From a checkpoint of a small contrastive audio-text model.
Data: trained on notes from a synthesiser with random patches, 78125 training examples.
Rows from block 9 of the audio encoder of a small contrastive audio-text model, named by matrix and row number. Rows with one number belong to one channel. Each number is 128 + 32 x the weight over its row's rms, rounded and kept within 0 to 255. All counts start at 0.
After each channel's rows are labels from the 100 clips, of 14848, where the channel reaches its highest value: "responds to" is what is common among them. Only what is clearly more common there than usual is listed. The data: notes from a synthesiser with random patches. In brackets: how many of the 100, against the usual share in percent.
# convs0: expand pointwise conv (encoder.blocks.9.convs.0.weight, 192x48x1x1), inputs 0-47
# convs1: depthwise 5x5 conv (encoder.blocks.9.convs.1.weight, 192x1x5x5, trained with AdamW), a 5x5 kernel
# convs2: project pointwise conv (encoder.blocks.9.convs.2.weight, 48x192x1x1, transposed), outputs 0-47

convs0.125 [128 103 166 128 152 152 128 128 128 128 157 128  56 143  88  89  84 201 157 171 171 128 172 139 159 147 234 128  80 128 104 144 128 128  86 128 128 162 128 128 128 109 146 159 159 128 169 128]
convs1.125 [129  88  62 110 113  93  58 113 163 133 101 113 176 174 130 115 171 180 134 106 113 140 111 116 136]
convs2.125 [217 167 128 128 128 128 128 128 128  99 128 128 128 128 128 128 128  69 182  75 128 128 128 128 128 128 128 128  55 128 160 102 128 128 128  58 170  97 152 128  46  99 128 188  70 128 128 128]
responds to: glide (69 vs 22.4); gate (52 vs 25.5); resonance (37 vs 15.3); triangle (32 vs 9.6)

convs0.142 [151 128 128 128 128 156  98 166 198 128  75 128 128 128 128 164 128 128 172 128  70 128 156 128  66 128 162 153 128 128 128 128 128 184 158 128 128 128 128 112 156  51 128  51 128 156 204 163]
convs1.142 [146 166 109 130 142  88 131 140 140 134  97  95 120  99  70 147 116 108 119  90 182 201 177 166 150]
convs2.142 [133 173 128 155  83 128 128  90 128 128 128 149 128 147 171 128 128 128 128 128 128 164 128 128 146 148  64 181 128  59 128  76 128 150 128 128 189 128  43  86 198 168  85 160 128 162 128 128]
responds to: drive (56 vs 25.5); envelope: gate (54 vs 25.5); harmonic FM (36 vs 10.1)

convs0.68 [128 128 128 159  77 128 139 128  71 128  73 128 128 193 128 128 128 107  73  53 128 128 128 128 128 166  98 128   8 128 128 128  81 128 128 128 175 128  79 128 135 128 166 128 128 128 155 128]
convs1.68 [106 163 107 124 118 130 173 110 106 107 120 156 118 146 116  59 135 101  84 132  88 101  86  82  59]
convs2.68 [ 59 194 144 135 174 179 128 128 128 200 194  70 128 128  99 112  84 178 128 128 128 129 128 128 128 128 128 128 128 128 128  81 128  92 142 169 128 128 128 128  98 185 128 151 128  85  60 128]
responds to: pluck (83 vs 24.9); harmonic FM (26 vs 10.1)

convs0.112 [128 128 108  74 128 128 128 166 186 106 128 128 128  97 161 157 128 136 128 147  78 128 163 128 128 158 128  40 155 188 128 164 128  93 164 168 128 196 160 128 184 128  58 128  90 128 128 126]
convs1.112 [ 76 127 211 149 151 100 155 217 137 157 109 136 160 137 111 101 129 146 128  93 128 120 137 142 119]
convs2.112 [135 128 203 200 103 128 165 155 173  95 161 109 128  79  87 170 147 113 128  73 148 128 159 128  59 120 128 195 128 128  85 105 128 128 128 128  89 128  72 128 128 128 114  77 143 130 128 102]
responds to: high-pass (84 vs 19.7); filter wobble (81 vs 19.7)

convs0.110 [128 184 128 128 128  47 128 128 128 151 128  73 128 128 160 128 205 128 128 128 161  41 160  78 128 128  91 104 128 174 128 128 147 128 128 160 128 128 128 151  83 158 128  72 128 102 128 193]
convs1.110 [138 172 132 154 158 135 100 153 153 113  74  98 118 104  59 129 134 139 142 141  53 109 129  93  76]
convs2.110 [108 180  85 128 128 157 128 188 128  71  80 128 128 178 183 128 128 128 128 128 128  88 179  26 190 187 128 128 128 160 128 134 128 128  84 128 167 128 128  88 128 128 104 128 128 128 128 128]
responds to: drive (73 vs 25.5); hard sync (33 vs 10.6); oscillator: narrow pulse (31 vs 10.1)

convs0.107 [189 128 128 128 128 170 164   0 128 187 128 128 128 128 102 177 128 128 128 128 128  84 128 164 128  75 128 128 128 128 128  98 128 131 128 128 147 128  86  76 128 128 128 200 100 128  93 121]
convs1.107 [120 100 123 124 135 103  87  75 118 140 151 165 157 187 132  98 111 109 141  97  74  77  94  84  85]
convs2.107 [196 128 128 128  99 114 128 148 212 128 110 117 170 128  63 128 128 128 128 108  93 165 128 128 128 128 128 128 168 128  54 155 128 128 142 128 156  91 107  59  98  94 128 193 128  57 125 128]
responds to: notch (46 vs 20.4); ring modulation (40 vs 10.1)

convs0.111 [128  86 128 137 128 107 181 128 174 128 128  99 128 107 128 198 101  52 128  85 164 128 128  78 128 128 165 128  97 128 240 128 128 128 128 128 128  84  67 128 128 106 131 128 166 128  97 128]
convs1.111 [115  86 145 140 129  94 118 133 120 113 114 137 110  94 108 120 187  86  86 101 164 229 137 117 128]
convs2.111 [158 173 143 128 128 185 164 128 158  34 128 153 128 128 218 162 128 128 128  96 161 147 128 116 128  85  88 107 100 128 128 128 195  91 128  85 128 128 128 166 128 128  86  85 128  85 128 128]
responds to: pluck (62 vs 24.9)

convs0.185 [128 178 128  87  84 128 128 166 128 177 183  81 128 128 128  77 180 113 148 161 128  73 128 128 190 128 128 137  75 159  86 189  99  88 128 128 123  99 128 128 172 101 163 174 106 128 159 128]
convs1.185 [118  96 129 105 100 183 100 151 116 123 231 170 144 123 134 137 139 129 168 125 104 112  96 172 144]
convs2.185 [128  88  71 128 100 160 128 128 128 123 128 192 137  41 128 200 128 108 128 128  59 179 151  76 128 103 128 128 128 144 170 128 183  85 128 128 128 160 126 128  90 169 162 128 111  92 128 128]
responds to: notch (77 vs 20.4); filter opening (68 vs 19.6); envelope: gate (57 vs 25.5)

convs0.126 [199 128 114 103  98 177 128 104 128 187 128 128  74 128 128 107  77 128 164 165 128 128 128 128 128 128  73 195 128 174 154 128 128 128 153  83 146 128 128 128 128  68 208 125 128 172 172 120]
convs1.126 [125  72  69 109  97  78  96  99 120  89  77 102 118  99 107 111 105 109 126  98 171 151 113 111  83]
convs2.126 [128  58 150 180 128 128 166 128  91 188 111  82 128 169 128  89 128 142 113 167 128 128 162  59 127  93 110 128 128 128 128 128  45 128 128 168 128 128 178 152 160 128 128 174 198 128 128 128]
responds to: glide (69 vs 22.4); bass register (57 vs 22.8); square (26 vs 10.1)

convs0.106 [128  84  89 153 115 128 128 128  87  89  96 103 160 128 128 128  98 103 128 128 165  69 144  55 131 128 152  80  60 112 128  88 128 128 140 128 166 128 100 128 197 128 189 128  85 196 150 128]
convs1.106 [ 72 122 128 141 125 152 132 153 147 108  83 106 151 107  89  63  99 150  97  87  65 106 117  84 105]
convs2.106 [128 128 128 211 128 128 128 171 128 155 128 128 105 128 128 144 128 128  86  81 128 128  78 128 195 128 128  57  25 105 128 128 128 128 201 128 154 128 128 173 128 128 128 108 128 128 187 128]
responds to: pluck (62 vs 24.9); triangle (48 vs 9.6)

convs0.53 [168 128 128 172 128 128 128 128 158 149  89 180 128 128 128 128  49 128 128 177 128 128 128 128  75  95  83 171  74 201 178 142 169 128 159 125 146 128 119  56 128 128 187 158 128 128 128 128]
convs1.53 [157 143 167 121  62 194 165 130 103  63 157 147 142 108 120 116 106 125 116 129  64 115 106 129 153]
convs2.53 [ 73 163 114 168 128 128  73 203 189 137 161 128 107 128 104 204 128 159 151 128 141 128 166 128 101 104 145 128 128  98 128 188 151 128 146 128 128 128 128 155 128 145 188 128  39 128 128 128]
responds to: glide (98 vs 22.4); triangle (36 vs 9.6); square (34 vs 10.1)

convs0.39 [ 76 128 128 105 200 128 128 128 200 128  89 161 128 128 128 180 128 160 194 128 157 128  94  93 186 128 128  82 128 128 128  83 128 128  76 128 175 128 128 128 128 128  77 128 128 128 209 128]
convs1.39 [160 150 166 125 152 148 160 156 166 141  54  87  85  57 108 105 111 106 131 115 135 149 145 152 157]
convs2.39 [128 143 128 146 187  84 167 110 169 128 128 156 128 128 109  71 128 164 101 117 145 128 128 128  52 128 187 107 128 128  96 216  84 169 128  78 104 128 128 128  88 179 145 128 161 171 128 128]
responds to: drive (61 vs 25.5); hard sync (27 vs 10.6)

convs0.172 [105 128 128  93 128 183 128 128  74  98 188 159 163 128 152 155  63  93 139  83 128  71 156  84 128 128 168 123 128 128 160 128 128  79  34 128 143 128  90 128 128 158 160 128  84 128 128 109]
convs1.172 [131 113 121 109  72  77  99 133 112  99  61 119 100 105  93  73 108 118  89  82 106 108 159  96 119]
convs2.172 [149 128 160  88 128  52 128 128 128 127  86 128 160 128 109 128 179 160 128 128 128 148 128 179  94 178 186 128  80 128  85 128 128 196 128 128  52 128  81  77 141  88  98 128 128 153 128 154]
responds to: pluck (50 vs 24.9); triangle (28 vs 9.6); square (26 vs 10.1)

convs0.182 [ 95  97 128 172 155  62 128 128 128  74 128 128 128 128 151 128 128 200 128 179 128 128 128  99 128 151 180 128 184 128 128 128 159 128  47 128 128 203 128 128 183 128 128 196 160 122 128 128]
convs1.182 [129 115 144 116 131 149 165 154 160 156 125 157 157 152 153  76  80 111 112 112 101  93  66  61  87]
convs2.182 [172 128 128 128  71 177 128 128 155 138 128 182 128 161 128 147 128 118 128 128 111 128 128 128 128 110 128 106 128  64 168 128  73 184 152 164 189 128  87 186 165 181 128  88  60 176 128 119]
responds to: high-pass (41 vs 19.7); narrow pulse (33 vs 10.1)

convs0.127 [ 75 142 216 128  85  69 128 128 128  90 128 128  87 128 128  72 128 128 128 162 128 182 133  94  99 186  77 114 128 128  92 128 128 128 128 128  60 128 184 128  73 128 179 128 128 128 128 128]
convs1.127 [ 72  64  67  90 104  87 109 102 132 136 102 119 130 148 150  76 117 101 132 139 106 149 149  79 103]
convs2.127 [ 84 175 142 128 128 142 128 128 168 128 167  74 128  80 128 128 110 193  92 201 153 128 136 128 128 128  87 167  92 128 128  95 144 172 196 128 128 219 110 101 128 163 128  98 128 128 128 106]
responds to: drive (52 vs 25.5); resonance (40 vs 15.3); filter closing (40 vs 19.9)

convs0.108 [104 128  98  84 128 166 177 128 128 128 147 128  81 128 154 128 128 241 117 128 118 128 194 128 128 162  78 145  70 128 128 128  69 128 125 109 128 128 107 128 128 163 171 128 128 128 208 128]
convs1.108 [129 172 165 149 152  86 111 139 153 135 118 115 139 163 132  94 103  80 125 130  52  86 107  65  97]
convs2.108 [128 168 128 128 128 128  46 128  72 128 128 160 128 128 128 156  63 128 134 128 157 128 128 128 128 154 144 185 128 190 181 170 128  87 119  25 128 181 114 128 128  87 128 128 128 150 103 128]
responds to: glide (45 vs 22.4); detuned saws (40 vs 9.9); oscillator: saw (28 vs 9.7)

convs0.149 [128 111 109  60 172 121 155 144 173 106  51 131  86 128  92 100 128 128 147  82 128 101 128 128  89 155  92 128  93 144 115  75  96 110 128 105 128 162  84  99  96 150 195  74 149  88 127 102]
convs1.149 [122 118 101 100 104 136  84  85 115  56 118 131 110  92 108 152 130 142 159 151 185 177 156 155 179]
convs2.149 [128 128 111 178 128  97 106 169  51  92 128  65 128 128 154  91 185 155 141  84  81 128 163 128 148 128 103 128 160 189 128  84 146 128 128  81 101 163  88 128 128  82 128 187  97 117 128 128]
responds to: drive (62 vs 25.5); hard sync (51 vs 10.6)

convs0.105 [128 105  91  82 113 164 128 103 128 128 128 128 128 128 115 128 108 190 128  80 128 128  88 128  92  86  96 111 128 128 128 218 102 200 128  76 128 128 128 128  78 165 128 207  67 128 128 128]
convs1.105 [120 125 106  58 120 112  74 125 155 160  86 106 122 175 165  90 135 166 134 115  76  98 115 130  79]
convs2.105 [128  79 128 128 128 128 128 128 128 128 194 152 100 128  59 106 128 128 128 160  79 190  86  91 128 173 128 128  37 128 107 128 128 128 128  94 149 128 128 168 192 128  97 185  85 106 145 104]
responds to: resonance (35 vs 15.3); triangle (34 vs 9.6)

convs0.128 [ 93 128  56 128 128 128 170 128 128 128  85 128 175 179 128  97 128 128 128 128 128 143 185 128 200 102 128 108  93 189 128  71 128  80 128 128 103 128 128 128 124 128 128 206 200 165 128 128]
convs1.128 [164 143 146 131 161 171 150 120 176 133 172 170 122 163 157 182 130 112 122 118 107 103  74  74  83]
convs2.128 [168 128 128 165  56 128  82 129  88 162  46 128 128 128 128 128 128  87 128 170  55  87 128  95 109 104  86 128 190 128 128 112  83 161 128 128 100 116 128  71 173 128 128 128 103 128 128  99]
responds to: filter wobble (73 vs 19.7); high-pass (58 vs 19.7)

convs0.40 [150 128 128 128  87 128 128  43 119  67 191 128 128  87 128 128 128  82 128 173 128 128  57 169 128 105 128  56 132 128 128 128  98 160 128 171  87 128 128 128 189 102 107 128 128 185 128 148]
convs1.40 [ 95  89 121 112 143  84 152  86  84 153 123 139 130  90  65 134 158 139 119 102 115  86  76 110  71]
convs2.40 [152 128 128 162 128 128 128  69 128 128 150 128  98  80 128 158 155 119 128 162  88 243  91 128 128 105 184 128 128 128 128 128 128 218  88 128 128 128 128 128  77 163 118 121 128 128  65 128]
responds to: square (29 vs 10.1); triangle (25 vs 9.6); pitch class: A# (25 vs 6.8)

convs0.46 [128 128 105  94  85 128 128  99 128 153  73 105  60 184  61 182 153 128 128 128 128 128 122 128 146 128  70 119  45 128 184 163 174 128 154 128 186 143 128 128  73 128 128 135 128 128 143 128]
convs1.46 [159 141  92 113  96 167 123  83 104 114 165  95 103 111 121 190 107 117  90  96 178  81  82 146 122]
convs2.46 [ 88 108  69  97 128  87 128 128 157 104  55  77  69 128 128 188 128 128 105 106 128 128 183 128 155 128 128 167  80 101 194 128 145 128 128 128  89 128 128 128 128 158 183 128 128 192 159 128]
responds to: pluck (70 vs 24.9); triangle (45 vs 9.6); square (32 vs 10.1)

convs0.151 [128  96 172 128 128 128 128 128 191  64  73 128 128 128 138 128 128 170 128 128 128 128 128 128 175  75  71 128  75 128  88 128 128 128 163 128  62  88 128  77 128 128 146 204 128 196 128 133]
convs1.151 [121 110 113 125 120 161 105 110 102 143 126  99 122  98 126 151 126 126  55 114 113 126  85  39  63]
convs2.151 [128 220 173 128 128 128 156 128 128 128  56 128  97 128 128 128 128  74 128 128 128  58  79 128 128  99 128 128 128 128 128 128 128 128 212 160 128 128 128  60 128  67 128 128 128 128 128  64]
responds to: filter wobble (60 vs 19.7); triangle (26 vs 9.6)

convs0.38 [191 128  82 101 128  94  59 145 182  66  52 128 121 128 128 128  68 128 128 128  49 128 169 128 154 128 128 154  98 128 128 128 102 156 165 175 150 128 128 128 185 114 128 128 101 128 114 128]
convs1.38 [110 130 155 141 175  61  94 103 116 131 164 178 143 132 122 163 173 126 152  92 110  79  73 101 122]
convs2.38 [155 155 107 128 128 128 128 108 128  65 187 128  20 128 152 128 128  81 128 167 128  88  81 128 128 168 128 171  72 128 140  95 128 128 158  92 128 106 113 128 128 128 128 198 128 156  96  82]
responds to: ring modulation (40 vs 10.1); harmonic FM (36 vs 10.1)

convs0.70 [128 132 128 128 111 128 128 169 176 128  82  41 128 157 128 128 188 128 161 128 174 144 128  65 128 128 128 155 128 171 128  88 128  97 130  61 210 128  99 128 128 109 128 128  55 146 128 128]
convs1.70 [132 169 175 140 111 145 163 171 123  80 140 155 143 118  57  80 100 114 110 100  80  92 104 107 108]
convs2.70 [128 128 128 181 177 128 128 128 128 178 235  64 128 164 149 128 128 128  77 141 128 128 128 128 218 128 128 128 128 178 128 128 128 128 128 153 128 163 128 154 128  95 128 128 128  89 202 128]
responds to: notch (47 vs 20.4); noise (30 vs 10.2)

convs0.117 [182 128 150  61 128 150 128 128 153 128 128 176 128 128  88  81  93 144  87 128 128 128 128 128  58 151 110 173 128 193 118 170 102 128  76 100 128 128 128 183 128 128 213 164 128 153 128 103]
convs1.117 [ 99  97 114 162 145  72  85 181 142 140 131 106 171 169 118 143 171 129 107  77 137 134  98  80  88]
convs2.117 [128 143 175 128 199 128 128  89 128 128 174 152 165  61 110  75  83 128 128 166 114 128 128 197 128  91 128 128 128 128 128 128 174 128 128 184 128  73 128 107 115 128 175 128  65 128  84 170]
responds to: glide (89 vs 22.4)

convs0.174 [128 184 128 128 230 152 128 105 128 128 128 128 128 176  34 172  82 128 128 128 128 128 128 150 128 128 128 128 128 183 128 176 176 128 128 128 128 128 128 128 177 128 183 172  82 171 128 141]
convs1.174 [ 97  77  67  94 102  99 107 105 128 128 110 141 157 136 141  73 137 157 158 126 121 193 182 160 134]
convs2.174 [ 74 128 177 128 167 128 128  80 128 168 109 128  88 182 169 173 128 128 109 150 209 128  91 180 128 128 128 128 128 180 128 128 150 106 128 128 128 128 128 128 202 174 160 205 128 123 128 128]
responds to: glide (100 vs 22.4); bass register (46 vs 22.8)

convs0.90 [128 128 128 128 128 128 198  92 128 128  79 128  94 174  87 187 128 128 128 170 128 162 128 189  85 128 155  75  94 128 128 128 183  99 128 177 128 111 128 128  57 144 164  66 159 128 102 128]
convs1.90 [164 177 173 176 147 116 121 183 133 125 150 123 130 161 139 108 101 110  86 105 105  75  95  97  72]
convs2.90 [ 85 202 128 154 128 102 128  90  78  96 139 154 128 160 128 109 128 100 128  62 145 115  89 128  99 182 128 128 128 128 128 128 128 150 204 128  65 128 128 128 174 111 128 128 128  80 128 216]
responds to: drive (58 vs 25.5); bass register (50 vs 22.8)

convs0.80 [128 104 151 109 147 128 171 128 128  59 174  98  93 128  90  80 128  94  90 128 128 176 103 160 128 218 128 128 128  65 128  49 128 128 128 170 128 128  92 128 158  90 158 128 148 144 158 128]
convs1.80 [180 118  63 124 165 140 146 106 134 150 131 134 132 162 102 119 131 155 167  51 123 128 182 128  77]
convs2.80 [156 195 128 162 128 191 145 117 128  84 128 128 128 128 128 189 138 128 159 128  74 194 163 128 128 101 128  99 159 161  54 183 128 128  97 128 136 170 128  93 128 128 128  50 121 124 128  97]
responds to: filter wobble (95 vs 19.7); resonance (82 vs 15.3); band-pass (41 vs 19.9)

convs0.164 [128 112 104 102 128  88  77  67 128 128 128  80 128 128 175 184 128 128 160  71 105 128 105 128 144 111 128  85 208  83 128 112 113 178 189 128 148 152 128 128 128 206 128 128 128 133  82 128]
convs1.164 [ 87  98 107 135 110  55  91 120 149 156  66 101 123 159 156 101  83 145 163 137 103 108 170 146 110]
convs2.164 [146  53 128  67 128 108  65 128 128 128 128 128 143 128 128  70 128 128 128 128 128 128  83 128  73 162 128 159  85 128  98  46  72 128  84 111 128 128 153 158 128 128 128  94 182  76  94 128]
responds to: resonance (85 vs 15.3); filter wobble (76 vs 19.7); filter: high-pass (46 vs 19.7)

convs0.48 [ 84 128 128  47 128 128 194 128  88 128 159  94 128 150 170 186 172 128 144 128 185 128 158  87 132 147 128  86 128 128  75 128  92 196  95 104 126 101 143 128 128 128 128 128  65  88 128 128]
convs1.48 [145 122 148 106 126 150 161 192 166 127 121 127 166 149 116 123 105 134 108 116  77  60  86  81  74]
convs2.48 [ 71 128 104 137 128  64 128 193  61 220 128  86 128 160 128  84 128 128 128 128 128 128 128 128 128 156 128 128 151 128 128  93 128 128 188  82 128  73 128 119 114 128 167 191 100 128 128 165]
responds to: notch (63 vs 20.4)

convs0.138 [128 128  56 181 187 167  87 128 128 177 128 128 128 128 128 128 128 208  73 128 128 128 128 161 116 128 128 173  74 128 128 128 128 128 128 101  80 128 118 128 128  85 204 128 128 128 128 204]
convs1.138 [154 175 177 184 142 140 129  91 143 159 148 116  88 125  75 110 107  71 107  88 148 114  98 103  92]
convs2.138 [102 128 128 128  84 154  78 128 128 141 128 128  88 128 190 128 189 165 128 211 128 128 128 128 128 128 162  47 128  69 128 128 128 128 128 173 128  77 177 128 128 117 166 128  85 128 128 192]
responds to: glide (57 vs 22.4); triangle (25 vs 9.6)

convs0.6 [128 179 128 128  92 128  90 105  84 128 128 153  93 164 103 128 128 141 128 128 128 128 162 128 181 128 128 191 128 128 128  50 128  55 128 128 128 196 111 155  81  70 149  97 128 200 128 128]
convs1.6 [104 172 172 159 187 137 161 185 177 150 111 141 122 120  69  99 119  94 111 117 129  93 101 100 116]
convs2.6 [128 128 101 128 162  92 175 132 128 101 128 150 128 128  83 230 128 162 142  76 128 180 157 154 169  99 112 128 101 128 128 128 128 159 154 160 108 200 152  76 135 190 128  93 128 128 128  88]
responds to: square (60 vs 10.1); high-pass (42 vs 19.7); pitch class: A# (30 vs 6.8)

convs0.57 [128 128 128 139 128 128 128 159 128  91  35 128  36 128 128 128 128 128 128 128 128 128 128 170 128 128  99  51  65 172 128 128 128  77 175 128 128 127 172 128 149 128  72 172 128 157 128  83]
convs1.57 [197 139 116 160 159 192 131  93 143 171 169 127 113 118 153 151 138  67 108 163 153 156 129  93 122]
convs2.57 [ 57 128 128 154  99  70  76 128 128 128 141 128 178 156 175  99 128 176 141 148 128  78 128 102  62 128 161  72 128 103 182 114  34 128 128 128 140 128 177 128 128 128 134 128 128 128 128 128]
responds to: filter wobble (92 vs 19.7); high-pass (79 vs 19.7)

convs0.166 [128 128 128  94 168 163 128 195 177 128 156  70  75  85 133 128 128 128 128 178 128 167 128 203 128 102 128 128 128 116 186 131 128 128 128 128 128 186 102 149 173 187 128  64 128 152  96 128]
convs1.166 [102  62  87 102 109 128 114 153 159 174 131 142 159 177 157 150 162 158 184 183 146 119 146 135 117]
convs2.166 [204 128  90 177 166 128 128 128  73 128  95 128 128 128 128 152  59  98 128 179 128 197 128 150  86 152  94 128 128 128 148 128 128  97 128 185 141 201 176 128  85 128 128 128 173 128 128 128]
responds to: saw (33 vs 9.7); narrow pulse (28 vs 10.1)

convs0.101 [128 128 128 128 128 128 128 128 128 128 128  75 128 128  76 128 166 128  83 128 128  88 128 105 187 191 128 128  74 128 128  95 156  49 128 155  77 128 237 128 128 128 155 128 160  93 163 128]
convs1.101 [163 163 159 157 148 141 159 146 139 140 101 103 131 124 146 115 101 109  95 119  85  74  54  68  93]
convs2.101 [160  98 128  76 116 124 128 128 174  93 128 128 128 198 150 128 192 165 157 150  70 128 128 128 128 152 128 128  78 128 128 159 128 128  86 128 128  92  93 214 128 176 128 128 104 191 164  90]
responds to: bass register (73 vs 22.8); detuned saws (38 vs 9.9)

convs0.148 [ 74 186 128  77  39 128 128 177 118 128 128 128 116 177 128 103 170 192 111 128 128 114  76 128 128  97  78 128 128 128  90 151  82 128 128 161 128 128 156  71 148 143 128 128 128 128  64 128]
convs1.148 [145 112 122 130 105 106  97 130 151 168  91 128 108 164 204  78 118  76 148 181 126 115  90 141 171]
convs2.148 [128  91 128 128 142 152 128 198 128 194  99 102 128  81 128 128 162 176 128 163 128 152 128 102 128 128 128 128  58 167  82 128 176 128  94  54  96 151 128 128 161 161 128 128 128 113 187  71]
responds to: notch (66 vs 20.4); gate (55 vs 25.5); filter wobble (43 vs 19.7)

convs0.140 [171 128 178  82 152 165 156 128 215 128 128  61 128 128 128 113 128  92  84 128 128 128 173 128 160 128  62 128  94 189 128 128 170 128 137 178 128 184 128 128 108 128 128 128 181 128 128 166]
convs1.140 [ 98 126 128 102 129 113 107 122 105 102 140 123  94  99 101 113 119 133 143  91 159 185 210 206 146]
convs2.140 [128 128 128 104 128  64 168 128 175 128 146 168  79 188 128 128 128 211 188 128 191 108 128 128 128 128 172 128 128 128 157 128 128 154 128 124 128 128 128 231 161 146 128 128 128 128 166 157]
responds to: drive (98 vs 25.5); high-pass (79 vs 19.7); oscillator: saw (30 vs 9.7)

convs0.93 [ 87 128 128 128 128 128 128  77 187  83 128 128  91 128  79 220 146  72 179 128 172 128 117 128 128 128  50  99 128 178 128 159 128 138 128 128 128 128 128  67 128 128 128 128 128 128 199 128]
convs1.93 [ 80 119 128  98  91 114 135 115  59 136 123 186 151  93  94 134 166 125 108 106  95 167  73  93 139]
convs2.93 [147 144 154 118 151 148 128 160 176 128 128 143  96 167 128 128 128 195 128 194 128 128 105  78  57  81 115 166 185 206 150 162 164 123 128 128 128 128  82 128 128  65 128 171 128 128 128 128]
responds to: pluck (78 vs 24.9); glide (55 vs 22.4); text has "register" (46 vs 22.8); triangle (36 vs 9.6)

convs0.69 [128 128 128 128 128 128 128 128 128 128 158 128 170 128 128 128  51 125 128 128  90  68 180 128 145 128 128 128  32 128 128 110 209 128 128 153 165 128 128 128  44  74 128 128 195 128 128 128]
convs1.69 [129 137 133 126 100 131 146 116  76  59 100 107 126 120 102  79 110 123  87  77  94  96  83  89  82]
convs2.69 [177 110  95 206 128  64 128 128 128 158 128 166 204  61 117 128 128 128 178  63 134 134 128 173 128 128 183 128 128 128 128 159 128 128 128 158 163 128 186 149 128 128 143  71 128 128 128 143]
responds to: bass register (62 vs 22.8); swell (58 vs 24.5); oscillator: ring modulation (28 vs 10.1)

convs0.171 [128  97 128 128 128 128 128 128 117 175  81 153 197 176 167 128 212 128 156  99  90 128  87 128 156 183 101 128 128 128 128 128 128 171  73  69 157 116 128 160 186 147 128 132  91 171 128  98]
convs1.171 [107  98 120  99 110 168 142 165 178 132 158 150 149 127 105 156 186 148 128 133 171 193 190 143 147]
convs2.171 [128 128 104 128 128 128 128 128 128 128 128 145  77 182 175 128 120 128  48  99 171 128 167 139 128 132  81 177 128 169  97 130 113 128  44 128 167 103 128 100 187 128  94 128 171 183 128  74]
responds to: high-pass (74 vs 19.7); resonance (56 vs 15.3); oscillator: hard sync (35 vs 10.6)

convs0.26 [ 78  71 106  95 128 185 128 152 128 153 128  86 168 111  67 128 155 128 128 128 128 128 128 128 128 206 128 147 128 128 194 114  98 128 128  55 128 128 128 175 128  76 197  84 128 109 128 128]
convs1.26 [147 111 112 124 130 138  99  95  75  94 106 108 105  90  84 156 161 161 175 163  81  78 116 118  79]
convs2.26 [128 111 128 128 128 128 167 128  74  90 128 128 207 139 128 128 170 128 128  98 128 178 180 128 128 128 128 128 105 128  86 128 128 128  22  73 173 105 128 199 159 120 128 128  87 101 128 162]
responds to: square (48 vs 10.1); high-pass (43 vs 19.7); pitch class: A# (26 vs 6.8)

convs0.60 [193 128 101 171  97 128 128 144 128 166 171 158 144  86 128 223 178 128 103  99 128 181 128  86 176 172  97 150 117 171 128 128 128 163 153  81  95 169 145 128 128 128 169 128 128  95 142 128]
convs1.60 [102 119 107 124 116 104 106  83 105 124 135 143 109 156 147 169 215 177 187 137 155 156 151 126  89]
convs2.60 [146 128 109  62 193 128 128 128 128 166 160 112 162 144  96 108 215 148 128 128 128 102  96 128 128 163 128 128 196 128 136 164  91  96 161 128  91  97  81 128 187 128 128  79 128 108 168 167]
responds to: square (61 vs 10.1)

convs0.95 [102 128 152 128 128 146 128  48  77 128 128 203 128 128 104  86 128 128 128  81 128 128  73 128 196 128 128 128  98 128 128 128 198 117 128  79 128 128 212 164 186 128 128 128 128 128 156 128]
convs1.95 [ 87 118  86 125 125 113 101 120 121 129 103 130 137 132 133 180 194 168 175 164 183 164 176 167 139]
convs2.95 [ 90  96 169  96 103  92 128 128  87 148 128 185 101 128  86  96 128 128 156 151 128 137 171  90  40  74 106  67 159  91 128  90  97 128 171  96  95 163 128 128 128 155 154 128 154 128 128 169]
responds to: square (50 vs 10.1); triangle (32 vs 9.6)

convs0.74 [128 128  78 104  98 128 128 181 128  71 203 128 128 128 169 128 128 128 128 154 128 173 128 128 128 167 142 128 163 172 128 171 128  66 112 195 153 128 128 182 128 128 128 187  75 128 128 192]
convs1.74 [116 120 128 114 102 100  91  83 101 101 156 173 156 163 131 127 141 138 158 174  72  81 105  84  73]
convs2.74 [ 99 128 128 111 128 128  67 128 199 128 198 128 186 163 128 155 128  94 194  84 110 124 191  32 149 135 166 128 146 144 142 128 165 128 128  96 154 128 127 101 128 158 128 109 128 128 111 128]
responds to: notch (77 vs 20.4); filter opening (60 vs 19.6); oscillator: noise (32 vs 10.2)

convs0.37 [ 70 128  87 128 156 128  99 153  83 140 164 128 128 167  77 138  73 160 161 228 128 157 112 128 145 122 171 128  83 163 128 145 150 186  75 128 128 128 156 140 128 128 128 128  99 128 153  71]
convs1.37 [141 181 191 185 192 101 112  97 121  87  97 113 104 103  82 112 111 128  96 121 158 148 132 126 113]
convs2.37 [186 200 177 128 128 128 176 128 128 175  62 128 128 128 160 128  94 151 128 128 128 128 148 128 128 150 101 111 198 128 128 128 104 160 128  70 128 194  97 166 128 102 156  78 128  88  82 128]
responds to: bass register (98 vs 22.8); saw (41 vs 9.7); pitch class: C (32 vs 6.6)

convs0.120 [128 128  47 128 157 128 195  89 187 128 128 154 128 128  97 177 177 128  96 151 128 190  70 128 147  92 128 128 128 128 175 128 128 128 147  77 102 128 157 174  97 128 141 128  82 157  76 128]
convs1.120 [121 115  87  82 113  83  73 131  97  90 141 123 124  94 100 153 162 146 149 116 162 186 181 164 152]
convs2.120 [128 128 124 128  91 164 128 213  68 128 128 173 128  60 128 171 128 128  90 128 175 173 128 140 128 128 196 128 128 128 128  91 128 100  68 128 128  66 128 128 163 128 159  81  78 114 128 128]
responds to: notch (48 vs 20.4); filter motion: fixed filter (46 vs 20.9); filter motion: filter opening (42 vs 19.6); noise (39 vs 10.2)